config = dict(
    train_examples=26041,
    hop_length=160,
    targets=['tempo'],
    inner_norm=False,
    layers=12,
    init='kaiming_normal',
    optimizer='soap',
    beta2=0.99,
    lr=0.0021,
    eps=1e-08,
    precondition_frequency=25,
    weight_decay=0.07,
)
Rows from block 9, named by matrix and row number. Rows with one number belong to one neuron. Each number is 500 + 50 x the weight over its row's rms, rounded and kept within 0 to 999. All counts start at 0. Numbers have three digits each. After the name is the row's rms in percent of the matrix's.
# gate: first MLP gate (model.blocks.9.ff1.gate.weight, 384x192), inputs 0-95
# fc1: first MLP up (model.blocks.9.ff1.fc1.weight, 384x192), inputs 0-95
# fc2: first MLP down (model.blocks.9.ff1.fc2.weight, 192x384, transposed), outputs 0-95
gate.204 112:624494510496506509508567509493506406507483498625512530510529472468444519503294504521473470498528292432474507527485500486471502614498511501503515582494515506452452501488495492499495531488500574471509589500582517510441444429502614479480503553506616509496485486508431501501499500517502628528
fc1.204 129:486516500479481487504496511474512532500500505484474499501509489517503497502491502453327485490381550537499462465484495550499500507627500498526459508543499505522489506514475484455492461518499500378511498432484514501498500496783421609586429470518473478499500472507499500528494497500411479501
fc2.204 115:645433494498501481444498178495508465429502517559556494500426506499601463479396508501506509528498499499556592500499481489501409497601502504490480506496464505508475503499546495462490570511501534492472376499560498423454559478536580500495495512527500490499505430497557510539499477483463518423
gate.206 133:514500604536502514484485508500462480499517500738471503524511454491503526472534486457491554478406673490501369472500497472494500466533513486502563497503499434477488500540482485518408451440521496544463490498496425544518561503514481462388666494499517514507507629480564501523465315532495477495
fc1.206 119:508502491500494510519500472461418488537521482475501632524499497495653472540486501500508475606570571486520440502462499504495500498413502507478450510497499519465507509471628477454501397420483501379517489499477490493476502498513679581488500509501504526505512489498497371530352477504499572502
fc2.206 138:492505547500499657441489575436472507498463498498499502507501490503532501493458393557507499737501443499516507497518495491500476478499563503431522496556501505480497499500459525493501459483497479479503500486503454512500538615493457494531384721513500517539488504521521497603465482538509537483
gate.207 018:500500499500500500500500500658514500500500500500500501500500500500498501500500500500500499528501494500499500500500500499500500499507500500500500499637500503501499500500500519500500481500500500501503500500501513500517501500500553500500499497500500500500500500500500500500499500499500497500
fc1.207 026:500500500500500500500500477500500199500500500504500500500500498500499500500500500500500500500500386525500500500508500500500500500500500500500500500500500500466499500500500500500500500501500000500500500500498500500500500500500500500500500500500500500500500500500500500500500500450500500500
fc2.207 032:500500500500500500500491500500500501496500500500500500500500500500574499500501500500500500500500500500500500500500500500500500500500500500500500500500500500500512500507500500500500500500501500500500000500500500500490500500500500454500500500500500500500500500500500500500500500500500500500
gate.209 063:422497519501499494506504502500483471501500512569500477501391532501500554486478530498487484513500483522497500500508502585506500492497539447500501497488418449478492500500629500499608501582499490350505533501503491543492485461520488474616501532500501372366499468500504727476512511501509491502
fc1.209 053:508500502578510495479500500500486683500501496514503624500500372389415532498518397478507542498522469499507500509508491642507500505492500500500574473499502607559578503500498520500500499484501537498485435502478505479493506495499497566484420601530496495501506465533503509517314500501505489492
fc2.209 052:529499501479478484400507508490536442498500684501499488507500498508520484502508504502481502530697507500603545436570500499494445506497508497500507449595423500500520494431531541511502502464501509499499496501500500447498489576497500499532509499501501495515500416500642514500517503530500510501
gate.211 021:500500500500761500500500500500501655500529526564500444500500501500498500500500500501500499500501501359500488500390500500500500500500499818500500500500500499496503500500720500500500500500500500504517500500501500500580500500500500500500500500500500499500500500500500413500500500496500500500
fc1.211 023:506500500481512500500500500500500501500500498500500456500500429500499500500500500361500585500500523500500500500552500508500500501509500500500500500500500500477519500500496500500500500460500500500679501500511501500492301500500499503500500500500500500500500439500721241130500500575587497500
fc2.211 014:500500500500500500500500501500500453500500500499500500500500527542500500511500500500500500500500500500397500513500500538500500500500500500500497509525499533500500500500500500500501500500419500500500499500500499500500500500500500315500500501500500500500500499500500500500500500480500502500
gate.212 029:501500527494499493500500500500468500500500647479483679500490501500390501493521506511492584494488434660500500500489500501500538498504499500500500572508500498500320500500503501500472413514493500500609413500509500500544494501500502489496489650500481500506501500500500517511467500497503493500
fc1.212 036:507500520501490632500500500500537486500500415585493514500490546500528498516500499500433446496504477496475498500502507496382655462501500500500500508500500500500470500500490500500500579497500500497501500500493509500460501500539354422628478478500500500500500500500572502515493500500500491500
fc2.212 024:500500501509506328500500485500495507579474550546500501502488524500517501500545490495500500446500501500500385436491500491500546516498511504492500499500504500511504499443527483479505616501498500510409446500521499500456511500500500561500503508500502500497497500571500496121505425499500501500
gate.213 439:502506510496495498502500500505524494500502502499498489500510481524500541495500459539500494502500486495498496499507475506524500491499498436500504488510503517504508495514728498497500493413502498547687498500501441490530503499501489453478535489505497502497507444500561555453513499337386485502
fc1.213 479:504500643502500601503509498501514498498509505509503502502477512501485499496500485644501501500500295495489499500508500498498500502501509501505553422502504410502616500501503501500497498500506502500496500500517497499509502502506190496315509368536495661500501493505600535507388501510480459524
fc2.213 328:458499591414500492509494501452534499453514490497499494495500613499496496502497452513497493508504459495492500490510481501479499502585511500499521267500514531520499501503634501525229499506501432506517501500484500442514499478499501468416479504507503486498490471511500628491505509500491497507
gate.216 061:500500566518500493432500500502499486520521501497495340530469507498500553379500501520496499502500501500500500500614500495502489578499493500500499496504470442503444726505496499499508499502510526496491503500532458306502499590758506528460422679500503498500500643500500497650503531467519493500
fc1.216 042:502535571545464496478500500500517512500556502411400466500498496492507511502500441501498499373499484500501500500500499530449483502592500444500504501500503502502555508501551498499500424496500515503413715500491488452503505746500392483499526500500507509499500500491539513500408500662498497500
fc2.216 052:500498498502497513488503499497499500497529487499549747500500475504503464513499481555500500507490501498498501500521524493500491500515500501505583636499397501500501494498611486500501498500510413500519494500505501500502428501500362501497500500502499501514489474480593511536501482588500480501
gate.217 110:460535532506565507546483497506527504500497584522491536499526500501499563461497453515392524494541500501497488497496433509500500497507488506500462499500433500458480516500505500492480494499498454504486538498506529538499499517500498587499499520500520502490521502502521491492497505549443461500
fc1.217 089:549500495500498509500501500467402511483500476667714480493454501500523392516501499521529397451435452494544499501497498491555503505634464498499500509501366497499496500647387583500530491537502499443502455496510532501502490465352554507500492495493499494500500504507494527501513512507488557499
fc2.217 086:487498485510494497499512471501498393518468619550500501500352592496506506499483489613502500506419500500484475569499426413495568514539499500486500480541521430418351503506528615501557501514475443471501496459499612492581472407500498554501495486498388500490503497473498504506500448301506504499
gate.219 111:425498522481502530500505501505464333500418461536473483500490501500530503483501487532476502494471453500570575501506503491514500497532502491501509497492456554929492493507496537489500503519501493431500480502451502537536464517536482556496521603556500463500500511506428398481503480500462432513
fc1.219 082:479499499473500421505477544489654572501606484458501454500494474500269503509502560502514515468647516489495500470541517501448492499521549494500451470499507498503505496524473408500500497500500592503503593500523569500447500519502455496451500512498514486500504540500504516487512500512509543481
fc2.219 100:493481515501528538469500491528510499461511521499529515536442442504500503538510505496501539500488501500500498499478489496501504494519499500500616498507468500497500542532487565500451211501505466603569581453486503507500470527500497410503500488503499480511512497498497427489500521508500499500
gate.220 204:503492479482501534493520325510501482500446500432501552512501593506513655500572443488613564596514526519501514476499526505485502507533505516500492488498501499494497501371522500500522522504492486326525520482497496504503503531493483443500417462518488503501504502412492498484460477543500495500
fc1.220 197:509502446506560623493500397521505506501507519487485519500512477493569518432559417453492525500479512260347474500484434499452503419605510502553524556498537336498594494490443582495507628468501500500524573493496664525526499519382503399461474530502579494484500461493499499452541379548499533501
fc2.220 209:528500450471492500515481448498487496501509466500499526499501498498501492486509502507499496505544504510531551586485605494480501563489500549499474476500472523478502423566492512513502560250502524499546465502485512623473489355497504501438500503497493530493500541501502509399497499348487500499
gate.222 216:496527499506470507480505498500490670501511495534432528566493483499567489711637547499502407444515501523470472499496549493501472543572534524500494483501496491499481435382463491499494495549500512550503665459437510517525474480500471527495523507500487469495499499522446444431481496525523461497
fc1.222 191:496519444531498518496498497433492505470436480524496498508578336520539488727559499482541503504481501502507501523593501521534495437507497480543571485513504453464493502500444464498489248497501553515515490483422512498500523521504495536478484505500492500500474460496478483407501438500507422502
fc2.222 232:422513549299749523504500594495507503500499537503513485386487534500499533518508489537499499512520488492523488522351498492494492468507500388497574473518356468473681557507496489477506477527410494504575530480484368500502494518497497492527500435498555474500500511502500371486498501465504499501
gate.223 086:504500486681504500486500659192492502502449482499701560496522452514532517496497502485513515503489488517500491500539499498500500522495538499500509499497457503514503503502470500497372493496451494536541428499501477560501521498501488507502486619502499461495498536500499493507493510517493449500
fc1.223 076:517500556453511498395489504489391447499494501621503501500501506501500371496438474521491483483542500514722501501417509493512500577537537535502504584499501467520425504463478485532496475495506500501471501514582610505496515405482481504497500498460532441498494643503530475481439494522486491500
fc2.223 109:465418500514441581512445513500500497573500487489501494500474504501488533498504500570376501499494525500520505591503470399481507506495492487503490487521529538499506520457515498853507373502525497625487500500471500502643679492500497471526454325505505517499527502447514494437586511528494486500
gate.224 022:537500383498338497500500464500500500500500490400416536500500500500496500500500501500500514500287501500500500500502500491500500500500500500500500500500500500500480500664518500500500496500500500498702477500472500500500500521500499509500500489500500500500500500500500520500500500158500500500
fc1.224 040:492500500544637500284500500500500500500500500526506500500500501500500500500581500500500504675500500500500500500500500500405500500500500500500500500500500500500484500500500500500495193495500500500501500500500415500500500500500602492500500500500500500500563500500510500500498500516500500500
fc2.224 023:595500500502500501503500501500500499559759475499500488500500502500615498500619500489500500500500500500500500501504500500500446500506500500500500501500498433500458500497500500500500500500502500500500500500500500500500500482666500484500500500623919500500500499498500499501500500551500357500
gate.226 182:504499480524493481502495496502573515543482510575596544503506618501518485509498495465455524526533532547500583541488498633490503497497483503501518486513504574489571505584548499504578499516530517496483513503431485502402406421527493608427422496459487500502503443489522507363522496529438516498
fc1.226 179:523483414524482471499495474505501516500509502448468501508501556477590500518598497495542501575457508505480487526578477477459503473494467494509501442497552505444517499508424495505498461425504569496497504488399474498522508414495398531621447409499495488413509495499523462441575522508490497594
fc2.226 200:539494477519500561545501498654533493486497499511499534498504502493495498535520489504502500554503520504515501502502488517640520492445503496520521490498496421487436344503437501456530420498522461402459500498546457499506499514505511472493496465420489514422489549560530511562495392503502502499
gate.227 296:496482291491512501500476500456494498502539510453501497498481494501495503508501519503498527491498490496502539506484566464443623512501513508519505498498465495528507500499427505510485500493390501497508504500687510491562503521652497501468506202501502426506491495500405493460618499489502426492
fc1.227 308:498502500500508485519490475491577474461504500504497510492502517500501481521500442572504473500499500491497492497605501525483426488524497499495500501468500531470495499500457504496466636620499500517495483499215454615500494538500513474558559461501503578496489772501675491486419496481500665500
fc2.227 354:279510491562524477495500536503535588506501597486501500499494497500498473612473684504499499492528431494589518491499490507526602525490505499500492503506279501501515531491499516498517499476554500498538498500555494497529488473503481501386496516495507476500478500506501558499516500464468508500
gate.228 070:408500510395560523500512510598505568509492520477479500627500508500525472518445497499500452494476466496495445500454500451786500475523551501500500500540500495487514500447540505499502484500505500514504478491444500396498499500485410558513505444463526421500498500497573496411497420501500462500
fc1.228 074:500491515500500455505501500504460465501497499487508378500499501479497501500492513333500500501573501500547484500500500429462500488500472500626750434500500261502480499506539453505501521485500557509556497498497658489526540429500426542500500492499510554500500501500518532502502467500376538506
fc2.228 071:522499501498508497458552509548500504498501388473461430514500500502431494497389523505503512514505500570497547532502500486500496497473501521503464522498491510501497558502557497426456503491485499493501496511444500498452568447500517511463500532500501559500500481500507497499503500504451500500
gate.229 260:505426517516482517497441627490547485508499473646499523500498530411484501544535536492511477490501615501504500529497502512488493486510449520500449480494505453511473511597540498492503463518569532523604522493584345486494485477500501520413511491496495513493497538555560504354431398398503320494
fc1.229 251:413500425616520486500500494497576530497472470511504454486504511550491446552481382496558466504438576502523504546501531465498500518516509582528503502465496473412650560514501526486495531500493487479562490497557504494354500446500515486497490559511509500491496502510480497525607501579478541499
fc2.229 298:459491578521438526534512517461494488504484492497518451408494503500522500480484478475503489508491512500502544378524405488479442607683511500498491503511501493506476483480515493500468427485518687444565538515325468500507421486555491513500496492499498562444496522410711512503502622501499474497
gate.232 143:460503499497489609464528497531491531465525415514490483430403501503455463499506483503566500477498414490484499504481500445501536483498459486579511502355500511500588508502495456500505545521395525430531487494508612533488540357494504461507487489500484545564622500577468492620425500490502451504
fc1.232 136:486501479440521488556501483498497497498489502645613487495492513507496478651501612500496498404439494493710521492493560500501503496396499504601555538543442496495508493499465523501498489502499489488465545507458551395475507497503502481500493492466495441501502357363517505498514399496492483498
fc2.232 153:541478497467502511614497498514537479500421499333516468440503523523531498502439467500501501477478493500432508506469504508497547495445501500498513493495455318464493511454535264599510501463509499491500551494534499499499506499490481493497500476506554518463503492410661506513502377498493508497
gate.233 059:533500425521500446488499500500499671484449481570494513499501518514610500763498488515498485459505524418504496499500496500503500495369508521500536490502500594451522500475497498496500492503496506447463477500494457539500477488500626376490329518493500496499511467500522532551490492509461500500
fc1.233 046:443500510500537500499499500499500488500471461542577400501501533517500508500578499484478500430457503529501480514551470609497500514531492499500502500473500554500500513610538446501559748464495503521393477518562501497501500500508621453287559488502500271500507494500467508495503501501520510530
fc2.233 077:453500478500532473508547498528607504485508502496499503533500509502501481483484504495501502354474504500502530501543500499760549505460499481500499519391479500495517537511493633500499454774513603497578498499401540500531510492500500508500496510500497310498500500500501497601486440501500500500
gate.234 069:463500571440507501520360324458504508516459520477517500503493483499532589447502501529495483511375495501503493500484499459459503500401642501498548500500499484528425510500507522556487587502492510516492506500511390500499524498472497484517462504500519542500508546499614532576544498588496525501
fc1.234 078:542495508430504444476506501487542563499484503508568395500496509474498428506502502515484494545443528499499488501500457504172523475495474503500511500480497439502512500500499506502294417496500517537540452518509489500403502534524686483488445500500392520500500500500552539500307498485500530503
fc2.234 066:553500502447489493440486489415544482575485558499490500499500495499456498499505499500501497500503430526480252507500426497509493519501497477500574494501501495497495489497412491509497518495485527498514492497526476500358505578499495500496504590425500490493390522497636494483558418331491491482